Weights of a small image captioner.
Model: 5.62M parameters, 64-pixel images, encoder arch resnet, encoder norm groupnorm, encoder activation gelu, encoder widths [48, 64, 96], decoder width 256, decoder norm rmsnorm, decoder activation gelu.
Rows from block 2 of the text decoder of a small image captioner, named by matrix and row number. Rows with one number belong to one neuron. Each number is 500 + 40 x the weight over its row's rms, rounded and kept within 0 to 999. All counts start at 0. Numbers have three digits each.
Before each neuron's rows are labels from the 100 texts, of 14848, where the neuron reaches its highest value: "tokens" is the input token at the peak. Only what is clearly more common there than usual is listed. The data: drawn small creatures on textured ground. In brackets: how many of the 100.
# fc1: MLP up (decoder.blocks.2.mlp.fc1.weight, 1024x256), inputs 43-85
# fc2: MLP down (decoder.blocks.2.mlp.fc2.weight, 256x1024, transposed), outputs 43-85

tokens: "purple" (19); "grey" (16); "green" (12); "black" (12)
fc1.605:462616502483529524494517351559479477509494493477480445565452523496512622546504570510526489478436479495417461457498470470510536502
fc2.605:417486485484508429582497344506618508538524557485418432601466493447499518502513520526565513475423430518456411462447510477529481515

tokens: "marbled" (68); "striped" (24)
fc1.545:554533486540433480423535552475494495515459524536511447424456519505482523573551576482468493476493489454510518541518501488556428464
fc2.545:489523504535455562488517429553507480519521496500514480507477513485473491443511508477457444503453494450520483519512507505513560420

tokens: "plain" (75); "dotted" (12); "spotted" (12)
fc1.451:546515521520525564461478522466513568530535450555459497468503494508479525497475478467505504472563504512495483553474524506515496486
fc2.451:534485498479544500503471514501533493459574515475496471460562533528466502447471530530522412505472421536530477511522433474472509429

tokens: "pink" (22); "purple" (18); "teal" (13); "red" (13)
fc1.407:456493458517533569489465451515532522512486505468478534512575465493492437520507500495473488519560451355489515562623476468536526482
fc2.407:556448486516463458471443623450552471454516507520472469554482495500497515489441533551517484462536482469573445457530561414493498496

tokens: "crab" (70)
fc1.572:531452538524429516473464499523462505520512405543553461505540497487490430487460516484527491518503474482318473495525560513436468475
fc2.572:483487552495503577536497511590474460528508481529472553519492542467499519465522564391478557497485518487460449516453552455452525446

tokens: "orange" (28); "brown" (13); "blue" (13); "purple" (12)
fc1.203:505554483478441505453594525464442445509466580461453491465506514467523568476549504533488475507502483517487506507492445525386498459
fc2.203:389445468485476531550457458432546513541479474483525529453501458491499541503488486456490457480571531502521501517460542530529488465

tokens: "crab" (65); "dragonfly" (18)
fc1.667:486619546524340491480497410580469505462561376526529454481434503512502522532491497492497479489509548487439436456582531508433456463
fc2.667:465520567456483541481452504571456525464500483481499500467526478462486495526497518408491571486508490525498432505468505498461534412

tokens: "yellow" (24); "black" (24); "grey" (14); "orange" (9)
fc1.6:414488497442541505483491413579533531521563547437483518588437464486618549532476480481523482492469501472448451528483430463450494502
fc2.6:428492515471566469535350382547534516521502532527360519542493495528499480535478511493571626487477502509467428499467430488448526496

tokens: "white" (22); "grey" (19); "orange" (12); "yellow" (10)
fc1.728:433566468501526529501464452540544413559526435464524488512514485487521566501487556521475505481516487381508493473518563521633528482
fc2.728:508523487523517533563520431476562482491469545496522566548475506506509448515478455488511559543479545476496470447535526465489504490

tokens: "green" (21); "red" (16); "grey" (13); "pink" (11)
fc1.40:532457536499495541510494616449515543481471431493517465476534452507516516534538503487525491488515477524489475693505409492447502490
fc2.40:485543474507507636425494451517500522432489495509535513524529548533492498425516509517515448519479500443498489484453522435534529454

tokens: "green" (21); "orange" (18); "pink" (14); "black" (8)
fc1.599:491485547541552518479427428480451477478505457486490538394530507518476554484525524417495504474581489543528459518488502523462511517
fc2.599:448403552462563491599463487555491522482528493528503495486551499461484489541524560526500456529506495595438528519528400515444520494

tokens: "plain" (73); "marbled" (13); "scaly" (9)
fc1.18:523489575535533506447465459423472522477443476438497539465522485504481495489585463473470520509545537517495511496487492511381534459
fc2.18:543523542503490544416506533478491465464511474521567504485524495514513486510491538467548522554538491423484563551442476583461479488

tokens: "grey" (37); "pink" (28); "green" (7); "white" (7)
fc1.757:422513506483541557469508506531457500491497604488609402572395472473474557484507408527560534476489479503474450543464428437571497523
fc2.757:430473533487594479542489398550480497496456541497503466569457474521489537456530472507559636479420391537519436500464432503527521528

tokens: "yellow" (23); "white" (20); "black" (18); "grey" (8)
fc1.361:502537443473538519503352552502579444473411492487557488536540511493529538487526465523520499481490489515489532535554468543525482542
fc2.361:475485499506455500472527562443520499419437528497509474520499473536539456536488482463508616496517451445544437545482545445536508540

tokens: "turtle" (50); "caterpillar" (33); "spider" (12)
fc1.736:466457550486582479521446527543454517447519497452524473530530472524436431471436421442561526497465470476448465562473410395388518551
fc2.736:563523491526459509476476489580492497520522524537523535519508480515506532460499468517492653471510519483507485498480525430481465416

tokens: "a" (100)
fc1.170:517518543451593540517482458521469500544497462482512444488458480500474479527506536532508488486519529514503589458526411502361541475
fc2.170:485536485514490506416571505456490482457458595496530501516458505477483513465503447505479434559522388463520498551448632487564459517

tokens: "spotted" (76); "dotted" (10); "plain" (10)
fc1.260:468478531494531523516479468476579479466456543454574527480529495534435471511430460535496491509594489459454464540439487407545466436
fc2.260:584480464522480538509537507461514423504530443523474492494442528573490468557498462543499592503483467497584507498508493478541470441

tokens: "beetle" (61); "caterpillar" (38)
fc1.525:489525491475367480493448491510514541477499504503493386501463519490555507502497468480468567331452590497428471418501455508397507474
fc2.525:527469526469464512395534417518427661333517501476496466552452499482469474486489488453495608524504589497486459450480522503524514464

tokens: "turtle" (69); "caterpillar" (29)
fc1.209:411563576463482479492398492556524479527504438476526507576514518527511450457542484480539490521549429377413515529482498554441494439
fc2.209:468551434505502509432493384515563496526499485506504544534488516466525498502565486510538639518463576540509462469502526475502460449

tokens: "white" (22); "purple" (21); "pink" (11); "red" (10)
fc1.105:527492546517404493595530501475462454487554479510554511507469513493523531535521481564502493593552527428433477623539454515494447490
fc2.105:528465555475567457548534476555501521449541498509505569474627545554475559534499487504479392487491494538472491519482472503514502520

tokens: "crab" (85)
fc1.438:474612542477367465497479499488405565453503451529517471477442515487502452469456533453520530519468489503460429499457531490447496467
fc2.438:467484572420478594519433476519452497455482435550464565480514575426492531433504477461525605475512519547432414451464514508465477456

tokens: "striped" (31); "dotted" (26); "spotted" (21); "marbled" (17)
fc1.121:507474502442524483451508486478454518487483496520544477566460505525506379483491501527536521491509513491477423537416482465589469550
fc2.121:546491534499466517463535487531531466514429493518529480468473510495502546499516461455620519496448587531584491443499475471438599496

tokens: "blue" (22); "yellow" (19); "grey" (15); "teal" (10)
fc1.616:555523444549519444509487421380503509468462470509548481522480528497427490522514545466514510479498522434499516510501548473510480468
fc2.616:498473537531563468519573520520528523470476505453549488525438495480526445451533541548455470550524506490534481508506446472478547578

tokens: "marbled" (49); "striped" (32); "scaly" (16)
fc1.178:542482434608492482459387515517506532501497510484494463509430498465473478484509521470440470524481482490522401505551529500419524496
fc2.178:512488430527471459510509501470556509494484521518512524510442480518485432477548529479514548502511483495471539467511555465491426506

tokens: "beetle" (90)
fc1.562:501511562487558500548483498545490498532504433511494472441434476564519402514494524498514516471485549497482577483546472510376513452
fc2.562:453542507491473506478597499516489491498497534507524485484433547482462433478497439487509611486511454534515460550462552479504526491

tokens: "spotted" (62); "striped" (26); "dotted" (12)
fc1.617:515349489446534580448418503587490495502503567430482555470446535443468474534535516531477454466500465513484515422556506444493571494
fc2.617:500475481520379493498533503421476497487557461523498476573455522478526491573468481462468560447497486540460567483479460477543430527

tokens: "<end>" (95)
fc1.187:552556455462464484458415511491467475489463520520482463489475489454483559483554493541477478460406494483557396488579550433456434601
fc2.187:466515583523492501535462433447460509497573546471548548507567518534520466503544505434499531453490473530472503550501543522542526491

tokens: "dotted" (40); "spotted" (38); "plain" (22)
fc1.563:554485448514342535506553429501506511465501447503471455498496511482533444484520494483455492538504461522601478534480498539568425497
fc2.563:507399493478516406505502482511474547528541462559503482473500450458569391513488565461458573501514488463372453517459492557446600524

tokens: "black" (18); "red" (11)
fc1.326:523557499527470543473436417553538453516407534524510472527501494490499497517497480526522469455463534491475573475510456578559500514
fc2.326:508437445525471444506645571419528498522490532526507459468558470477491588484540550485435532562602571495547476490498519487555509575

tokens: "orange" (16); "grey" (15); "brown" (14); "white" (12)
fc1.98:525509474415528526516517508524560442527423480491508500506474453536498550535507506526495511466477534547517585484547503540523459636
fc2.98:524454511432541497488441502477565481538549625473542526481406412557450508454497482506487541544481500536558489541505532482518491517

tokens: "spider" (99)
fc1.53:492519581489420458517582460527379581578479516506558555464463496494535450506529514512477492516441509508499480480502565484439403551
fc2.53:412567522461468505515470446520479411546506498509522515541527469505544456513547412489474537494467506552476531528481543532454486445

tokens: "teal" (23); "yellow" (17); "green" (15); "blue" (13)
fc1.637:580531456533493514442512502555527485501501472470555351500515495430519474503541476510455484491511496476460480482592464561499515567
fc2.637:470555545466478457459455534508540547493538491537521589506513478501522528507476518489456427451446496462466566520491497529570536519

tokens: "dragonfly" (29); "crab" (27); "spider" (23); "turtle" (17)
fc1.445:488575562509449460481473404522490521498492393523583502492523484467526483485499556563507530488518483484462522494474531552490401417
fc2.445:443592479453429550446471476560478505501497462520465544492498464507521482487521537457562515525480553490469474443451514401379560441

tokens: "brown" (30); "black" (11); "grey" (11); "purple" (11)
fc1.204:502556430482381477583542535517559528538392542532494531454570512550486542546543535509441466504441516531504576487539523464455406579
fc2.204:434476427497540523526473523487604447530540554506468488469513487554477413525496505494472378481493438542507430473468496485503577455

tokens: "yellow" (24); "purple" (13); "blue" (13); "green" (11)
fc1.297:431530520517569511518512522476470495543502524491492520497537553543566439480418503536464496516487474537528519537487448399495492528
fc2.297:491503512432503530465512479431539479537491460582485550492493507515490520571535453539527479440479527506522520580441525508497493529

tokens: "dragonfly" (35); "snake" (21); "turtle" (10)
fc1.413:522763531521463500468582461569537468512486458454489512473502508496529514519523482488533433511439490486441500507529457526458483452
fc2.413:341513516492500530464441511518519429536507498500495537448504440484489490403546539503543534486493475508417446488501548511461578478

tokens: "white" (23); "black" (16); "red" (10); "orange" (9)
fc1.171:489607458498531428511530425527550544459500501496497532491479570505485485547503528514503513526460536483536413472575506513598456481
fc2.171:486437621534497475545388552498491518507484447478478462510511511517504549561502484491554442436455460438513472491430467518487497479

tokens: "yellow" (19); "green" (14); "orange" (12); "grey" (10)
fc1.7:453553504478563505574534421521507517499473497485474451552344498479514560534492491559487438484457496515461473533475297520423489512
fc2.7:446588525494674463601531452529519518515528553492498506585551488529498495524507508534542472443447491502497463473430445537490517483

tokens: "orange" (17); "white" (16); "yellow" (15); "blue" (14)
fc1.475:537524499511422552513627791504504468517483468527526520498504505522495514505521498522519488500503545471529615515632523492484441514
fc2.475:390447481480613494536417498517502515529529498393467519542525491460502507452503540439542429517515477529529491521473466499517600490

tokens: "scaly" (62); "plain" (22); "marbled" (7)
fc1.368:461474515490620525403486452516506457442516425512554402524518449517539495465508506481477540441516452394437440456573557503530557497
fc2.368:482450498495529514508482441501531449491475513492504530509443518501515543528512484520600551582479525520467455486490553466524460528

tokens: "orange" (16); "pink" (11); "brown" (10); "green" (10)
fc1.752:570593499522515453521473608547442535491501490485502478467441482474470483522529454469532497473500540509445477492504543501283497473
fc2.752:504493496474495571489512491490506511532496506521518471511542528543479470518547445439474584464469532472512517485517486455543505477

tokens: "spider" (99)
fc1.483:555576565531395481492449554589384554464468459473529509461479554541505470543538484498548490476470505544502525520543493434381468546
fc2.483:472532551495468542499469508551449523516542443523531500525553514427488477513477488474480560477521551507548399513438483558508549431

tokens: "spotted" (44); "plain" (31); "marbled" (24)
fc1.388:531547450472634496503480472531627490506450507537544437488460507478510593495511523468499477496476525521565483443556457477524506427
fc2.388:542440494501579512533541555481515458443565438469539541557460442510454478516482486504480522573495502426488551449541499537461436502

tokens: "crab" (51); "turtle" (15); "snail" (12); "jellyfish" (11)
fc1.472:470491535495431509496522452503523513496476426521544519514481491501521501516472537450500426461482450473511521512525494482465503563
fc2.472:506544578460526532468473460542543523394549386521533544491472537492516508494500511487552590453520512493507520550495528512512442478

tokens: "yellow" (33); "orange" (18); "teal" (14); "green" (10)
fc1.538:567421565560419553489503557538491487468536514461600447490538464481520459544483474458451515553517509495483497497467509467568380570
fc2.538:499494483445508457519395497518510493472500519509555506465538502505538526460474515530534530497483544518554472470450499565475508480

tokens: "brown" (19); "white" (16); "black" (13); "grey" (11)
fc1.363:466509489509557507543674431514464544476360457519503454517542501488515534489508477513498506529471514513477464512501537533376438501
fc2.363:491410525502464516496391435496544461503511493502515609469447506478555496502445463454530556547555524495527486512512575477477468436

tokens: "dragonfly" (56); "snail" (24); "beetle" (18)
fc1.13:407520582463509468486427471590438457522561544471461421447498448535491528542500538549528420482471495470526545516496592578471541495
fc2.13:482520501452478508585531524460534576482527555569426540531623597409556519479557555493536505473520535539468483492474436457538499500

tokens: "<end>" (100)
fc1.281:488477535508392494590493524545494555459535454509528505483418497466546474522547479469499483537489477495476563553522444547379494504
fc2.281:496534539482486557592462467574500544460454437505555454478553538533437481510503501520535523476447537498527465557486488526511507508

tokens: "brown" (42); "black" (14); "purple" (13); "white" (12)
fc1.308:495554514502502507526516575529505566536513566507448552452567573464466493504463505476483520508494465510484517456568481495476498583
fc2.308:509407509528570555545480417420485544496484650519471549511515475482515546531481476474568501476508455477509452572480449449522490496

tokens: "plain" (94)
fc1.24:522501516456461526456404434531582505523517431492528456528604482485590518526510511489512444495443534513429506465632526588471514442
fc2.24:563522512538529447482588435516490463513507529480512519460518540471486484498458547503531525541547542462472526485477537455467486478

tokens: "grey" (28); "black" (26); "pink" (18); "white" (14)
fc1.97:493432539467513480537556532500439489552418442510525473463517456511498573500490515521518516525479527567525516481575553497523500550
fc2.97:472521571419548545506426576463464507542461544460507486531479470490475436475535479492499530543497457616427521493517494546470517489

tokens: "brown" (30); "purple" (19); "black" (9); "grey" (8)
fc1.653:496515450546471502534569541471477520514494516496512497450561551482540487512523602512474520516520574531526532574536396521439457530
fc2.653:381489508444605402550494499498487527416518598532442466519551439543481538504497550517508582504485522501497451494477439534518581532

tokens: "spider" (96)
fc1.489:495539520512371513469463535512435593557481487513544483427526502516529499553499427513533462467466510502429542563505383507308495452
fc2.489:504555480508434563505560444496454526550529526535508510462506543462542502497519548474543640500522554557504484500478515504476556465

tokens: "spotted" (80); "dotted" (17)
fc1.84:597610483539433548543544599564545620495552505529513476469533493515472450563502496474510540514529512528445495527488463496449456525
fc2.84:408479450487577489420466521471542506472560526500499486528550521493504515470467480516554571481432583431521452436486521531549558485

tokens: "black" (28); "yellow" (20); "purple" (13); "white" (10)
fc1.468:423489481497571501475498477554460444504462516476531405539517532492544667521480562509470501512484463562535473444584470538406540592
fc2.468:535492521500522495516507532473502510565464497531489462511411463440477527444412433479587586477495526487519490462547491483539448509

tokens: "dragonfly" (65); "snail" (26)
fc1.186:491583465515541481542506438581493508486515479445498506596544441525476510506595479445482501471495453455448445458485505477398550507
fc2.186:511509479539440494509483490523533541519534504486515466511489476501552458460524491481519586538505503499466496445556570417513438443

tokens: "marbled" (68); "scaly" (24); "striped" (8)
fc1.593:722531455498312479498500532508541504509473430508510428519583481472469437464478558506421548519478506520509456497557554497584444470
fc2.593:524403471451539475500533499531477530538427457472476470471495482541482453516528574542538564456476474453491435582461491473450505547

tokens: "striped" (28); "marbled" (27); "dotted" (21); "plain" (11)
fc1.760:567374505537542469395519527495409521520519484448691508523462462500504477500509488505499511488504502506490491514503573433537473572
fc2.760:509386476490535441516476361520508462594466530495539539489544500519467494481529466452531615439478459508529490484527509515557499484

tokens: "<end>" (100)
fc1.528:517569510494374471507499511520396524470459451497522530483573465531477532454470481496494496537467551565495501531465514563515393539
fc2.528:540519464484525512478457438521508554485489484508512540507519495469515425455525440452508564462446454546526397542444465515529513501

tokens: "yellow" (17); "black" (16); "white" (13); "blue" (10)
fc1.176:517549493479416517479538486482467492487467447513453440548528465550499568528493493461471495454509511469521633509552525474484478525
fc2.176:405508509434450490531428515477466440510474549486442581458549521437539505478498490462497430504492462470545493476467480495499591504

tokens: "<end>" (77); "dragonfly" (23)
fc1.112:489494540534483511497529580522414557509537551512562448446448476494541489490391550482504492544555427457499541467513515499425515521
fc2.112:458537554419542529465505445562533467518472511512479583566584535514531467441475500423477448516441562558518497589447429484554502445

tokens: "turtle" (100)
fc1.618:415558557516436455499505546449487499480487435483491545524595510492507443516435491521547466535524515473458469516490514449467417486
fc2.618:530527477507485541447549514539481492428533502502448444533517528494513534538529530502469594519471571528481471494528537474541436425

tokens: "<end>" (74); "dragonfly" (13); "snail" (13)
fc1.573:504594480506330506466520458515451546506458459494479504446484523493486501474518497510492436476440521485474606510495459532442468491
fc2.573:430549555425517488578392480537494485471477519506526497470575547461471520438481520454564521438486482562480429518439462528522474486

tokens: "teal" (17); "black" (17); "grey" (16); "white" (16)
fc1.435:482494550492538509477466535506507660556394335524546487485564503505517451529478495492538502520527502502481394560551482451501410418
fc2.435:524542521483582544511462436515504479498480493487464467509578500523532524549486531511495387471511457472482556549402430411416540530

tokens: "yellow" (26); "purple" (12); "white" (10); "teal" (9)
fc1.28:477536512519468502480492445486487476477427482566500490528593497502457484565514492438487508460479533444495445540492392566497541502
fc2.28:460444484510449506488527517453501562467517480532493528582465466418533491497434545575518604523529500490514486472512460448506477499

tokens: "white" (48); "brown" (15); "orange" (9); "pink" (7)
fc1.668:530603547546503523399490461534473479479453498478438489509422482468473497477471537503514497489508508545493410475504598441444491485
fc2.668:494564502515493468653634519492476513489538499444575496489630525550505471509465527516464434482500493507520599510476484464556467533

tokens: "beetle" (75); "blue" (10)
fc1.182:431434497451679589552430478458458524487389558468520437548571448480429625488504497501516553497461481528486451497452441477480519536
fc2.182:544510541551458475472508486531486483493527472546518512490468462473459483542523498513517602493502476461470585508528487502501489522

tokens: "teal" (17); "orange" (17); "blue" (14); "yellow" (12)
fc1.482:547503465530412494563508549476467505482534505434486563479569569506520473540496507491549454520530520475508498601427407511414449518
fc2.482:470482526452531503467554396556535569347498491551570514466479484479535518479484457540542462500463568527530426477515499493525499486

tokens: "striped" (49); "marbled" (49)
fc1.114:486506503468588466487490470491523481625397513551473480519499479538518534451472494557513475486464464505516399494548539547540411522
fc2.114:524495471492515470482515467550599510531492489493500468597493448470475486495503512523538598517436462501495548465600523512489479470

tokens: "scaly" (97)
fc1.99:506695505525465524520563589495573546553481463489465509525560394476448472513473465509486466519470501446500472482553500447505398441
fc2.99:430529483523479504502536497525562475475520502535341374454495442467498440529512544524508488500482488556503527470458467516467561491

tokens: "<end>" (100)
fc1.496:512572538499486486470464516523458543513504499495473486504493326489563483514477485512530513478431509542471403447518452572515501430
fc2.496:508519527544493501478495514559495579481525466473526539442479455493530469450548472464490633501519514465500461468503515483489414499

tokens: "green" (20); "teal" (17); "grey" (16); "black" (8)
fc1.747:439575482468605513498517472591528540556519490548482404445427534496451489458492485582513487448502428488471532551566353474479514477
fc2.747:513477500499503515498499512496484577449543469476495495538524564510436523492471554486499414528473520514537474535544515509508510486

tokens: "green" (25); "red" (15); "blue" (13); "orange" (11)
fc1.601:456555521476494516531517569506511551484491477533531492515551458441497454452545536488585493438514475520483471507513485513481506415
fc2.601:493414491534503466542491436534539488532528511540488518510466452484462514569461492519574553508360466542505516555490540519426472491

tokens: "scaly" (82); "marbled" (17)
fc1.347:514533401479499484551490456509481477477387618495513508499548459517532502556454510496528478518534563518550431533450457628474532540
fc2.347:506439536472493418494610550496507550428518453506541459490411500431522455540500472530476541486492472549518536428530493555505503496

tokens: "dotted" (57); "striped" (18)
fc1.473:546494517531596507521402614498584554544507422496480481462552540530515514526449515532533464438457497518472580543590470567476476492
fc2.473:478563538503519487494523528473472433513546540503450476458481524519473418475475394476503436527546460518515513587419531470488541517

tokens: "beetle" (88)
fc1.63:457455480420584464548378591506462569456435458569452467460509414508535515513517446541491523550452503557518496498531523487474505481
fc2.63:453517525490456462480379505507499451488524518491483539522489463568555420480509456451461585449535455480465539496458495537527484432

tokens: "dotted" (43); "striped" (38); "marbled" (8); "spotted" (7)
fc1.73:611573440465520503500437487447609520513469498566507484466600523463505498453513465478527559412505538497453526446539532517350438540
fc2.73:491490462533499463511526536442494494484487551487463497438593470495451432558521502517529506544503503482565541471481429493537580561

tokens: "orange" (18); "grey" (17); "yellow" (15); "teal" (12)
fc1.527:571473437519362519492510469492370524465429502501541534506551522468501512515467531573501478458515531518487525582445422522503486500
fc2.527:469525512436520450511477444551472490474488566511556517464514506474428450485480544495512578456483505514459483553491456541465683571

tokens: "orange" (26); "black" (11); "plain" (11); "brown" (9)
fc1.351:508561513465483503520504509470574456471505511526485503452521504516510593579533528664483547432453515447442625467553553510469454541
fc2.351:408504464583596490453460477554557454488501527491460508488459452593466480500555511510538530563480465469508500497416466593505533512

tokens: "scaly" (59); "marbled" (26); "striped" (8)
fc1.95:517455465401363534576488557505517512468531521527497568533505450454474531448558592478555521507479500465501497477563572531541575486
fc2.95:554496485531501500522469554535476482511507459492494490508487515492456487475512526478514577512424470578596432455439479471471466591

tokens: "a" (72); "blue" (14)
fc1.116:524582528530505473484616449476343544442508548472573487575506494519463541476529469424462457503494552482496427468518459520589528443
fc2.116:474406459506425499472447587506542493568511539566454528482409498453514435518491538440523545509583499517508510538519515433422466540

tokens: "purple" (24); "yellow" (19); "red" (19); "green" (11)
fc1.386:499367491502504490488472509591428527523451535474512503443519477498504452542494520552435459468438508504428504459526533578471493499
fc2.386:396499550502463532492482533496505493567487515574462499503477503480435518504462555506596510484490437512531543480470555456510470492

tokens: "brown" (20); "white" (16); "green" (13); "black" (11)
fc1.133:537586586522507495475494475525440469517507472511421552479587507500519449547480532530495454494530534471478539491519478497481475500
fc2.133:463556529486487524575574503491450596378499512501573498474598507507488464498505512514460544489487552545507494527491486575554516508

tokens: "plain" (41); "spotted" (28); "striped" (17); "dotted" (14)
fc1.745:450427462493509518528460463516561459481513458478505436538568532524510561425546504497573449514534473517375500471509506499502523457
fc2.745:501504496488456470552590493483607498472478447456429534505509530520503440545552551504509561521490541459468488484451544479415499524

tokens: "crab" (86); "caterpillar" (12)
fc1.300:541598561497315565432480460521445597525453439501511433499612530468533480517554501513515485512465531537473493541484510497409446447
fc2.300:466557501480443545505459482563479541524466457480467525485494503421517452505528539490585575562478521472504457511504466465482481496

tokens: "pink" (36); "blue" (20); "yellow" (15); "red" (7)
fc1.727:500502447535575494506570460420503474434446501490502487465562472455534531485495525505499501489556490451511468530449496500479426503
fc2.727:479571524448534480466530441470524504513470536495478534488523485509530484520528494553410440493542515471523509465522446389518503492

tokens: "<end>" (100)
fc1.82:509596489478426511519505419529517550498478544484487452449465578489476531503524496596511501510456462532500517539528521493375492583
fc2.82:505464601458496535552508494516519539511512507489456507522564531498457433519539516455517499499466504533498494507450506516496570474

tokens: "blue" (22); "teal" (20); "purple" (14); "grey" (10)
fc1.17:551528530495481515482450507493465538489484470499496489509702520523501538542465548514491493512496481529510484526438485471487521545
fc2.17:521534479467497531508505422478501495522493535542425492528428477470483555467507371493486576479548493447558480497485525499520484476

tokens: "blue" (20); "orange" (13); "teal" (11); "pink" (11)
fc1.465:559497481526449454471592549511349553527430472487519433447527486458496493480563480540536443486498515573478464532524485520494497484
fc2.465:509495440487449528504466502475504557526497528490573490501501578456500395520482519492519663519584513478525469504489495434496572508

tokens: "striped" (43); "dotted" (34); "marbled" (11)
fc1.360:540273509531572514477443484552459496452463506463596509510418426529526477490525478490502500488487459499404483497506518445585489501
fc2.360:538488534463468489473485402481533506505471497509595563496541468536479486495461440457514605500481450475514501537520534512623503477

tokens: "beetle" (48); "a" (47)
fc1.461:456502476490553526510453399535522555471476368508426538489488458520518567452504475531547524532502513484448422520564504493439527482
fc2.461:537551523541494571426523540541522492522555462506544533478549484518506507507466460490508528533497538504488548515528493476485461421

tokens: "blue" (18); "pink" (16); "orange" (13); "purple" (13)
fc1.477:446551500574485485536513432488446511391468480497510578519490539498551514467551491482522488447550516499531323446527518505416474506
fc2.477:506490492507511508522458655547550519525536589531504563476548528482463511492496536520475409486556466515521486480511506488509572518

tokens: "brown" (37); "black" (16); "purple" (15); "green" (9)
fc1.705:535532544484485459476639535526454543451531542482488471501493490526495465439500455545504443449442527501516442493444479509515387569
fc2.705:482543526506535502517483441556505486518484550522476527499404528540489500452520452488549604504491440495477471515437531485425598455

tokens: "butterfly" (78); "dragonfly" (17)
fc1.767:429514520474452471481509431480518525450463539479566541449515484525499501507520487527504488453496535443490539464544587501461547449
fc2.767:494487522454573574526490505531490450496518483479450475439490543516542534491536516484520529509520524507532440490492495399465469542

tokens: "beetle" (100)
fc1.614:450452525495510508534365502663496530524474465479488510494483504552546475453552501490453519501528460450403435459543489515379472493
fc2.614:476493516491489532510530488524527495563526469568522533524509512496561460492536469489545568559512507459502487545517476459500387483

tokens: "blue" (29); "purple" (21); "brown" (17); "red" (7)
fc1.129:530507515508459538498461521556517527513493557474519439482486506521526428489525504509466531476464455506521498535457493476507537665
fc2.129:458505443474514472461476451499501572477503530527451527450537489478517512582539467498485467454461500465504484430474441465514493448

tokens: "turtle" (58); "<end>" (39)
fc1.420:506684549572454544494582455513445512508505461529579504471595540505521505491545518520558548462498562483478527487538487593534500471
fc2.420:469488562499497528476511500505435507455534513500442506467475490489518518516496471488470515522463460425516380511492514500499555497

tokens: "grey" (62); "black" (19); "brown" (7); "yellow" (7)
fc1.243:522513484528498504465675427502477600464477559489515503549430486503556503510463459544513484467519544543548580534448475379473443552
fc2.243:494475567475526437534566507480468476452479519518503498510520491588406529490484488595513500462475499513511553516401490444514502575

tokens: "dotted" (36); "spotted" (27); "striped" (25); "plain" (8)
fc1.402:516561548563477493485588517493553469518435573566487431547620406507554487524539512528461530511517484521533418510487475558501420514
fc2.402:535438531557487446535637479547516478435522426540539494490424489474549478509487492544502716500479537520492536428468486522509452444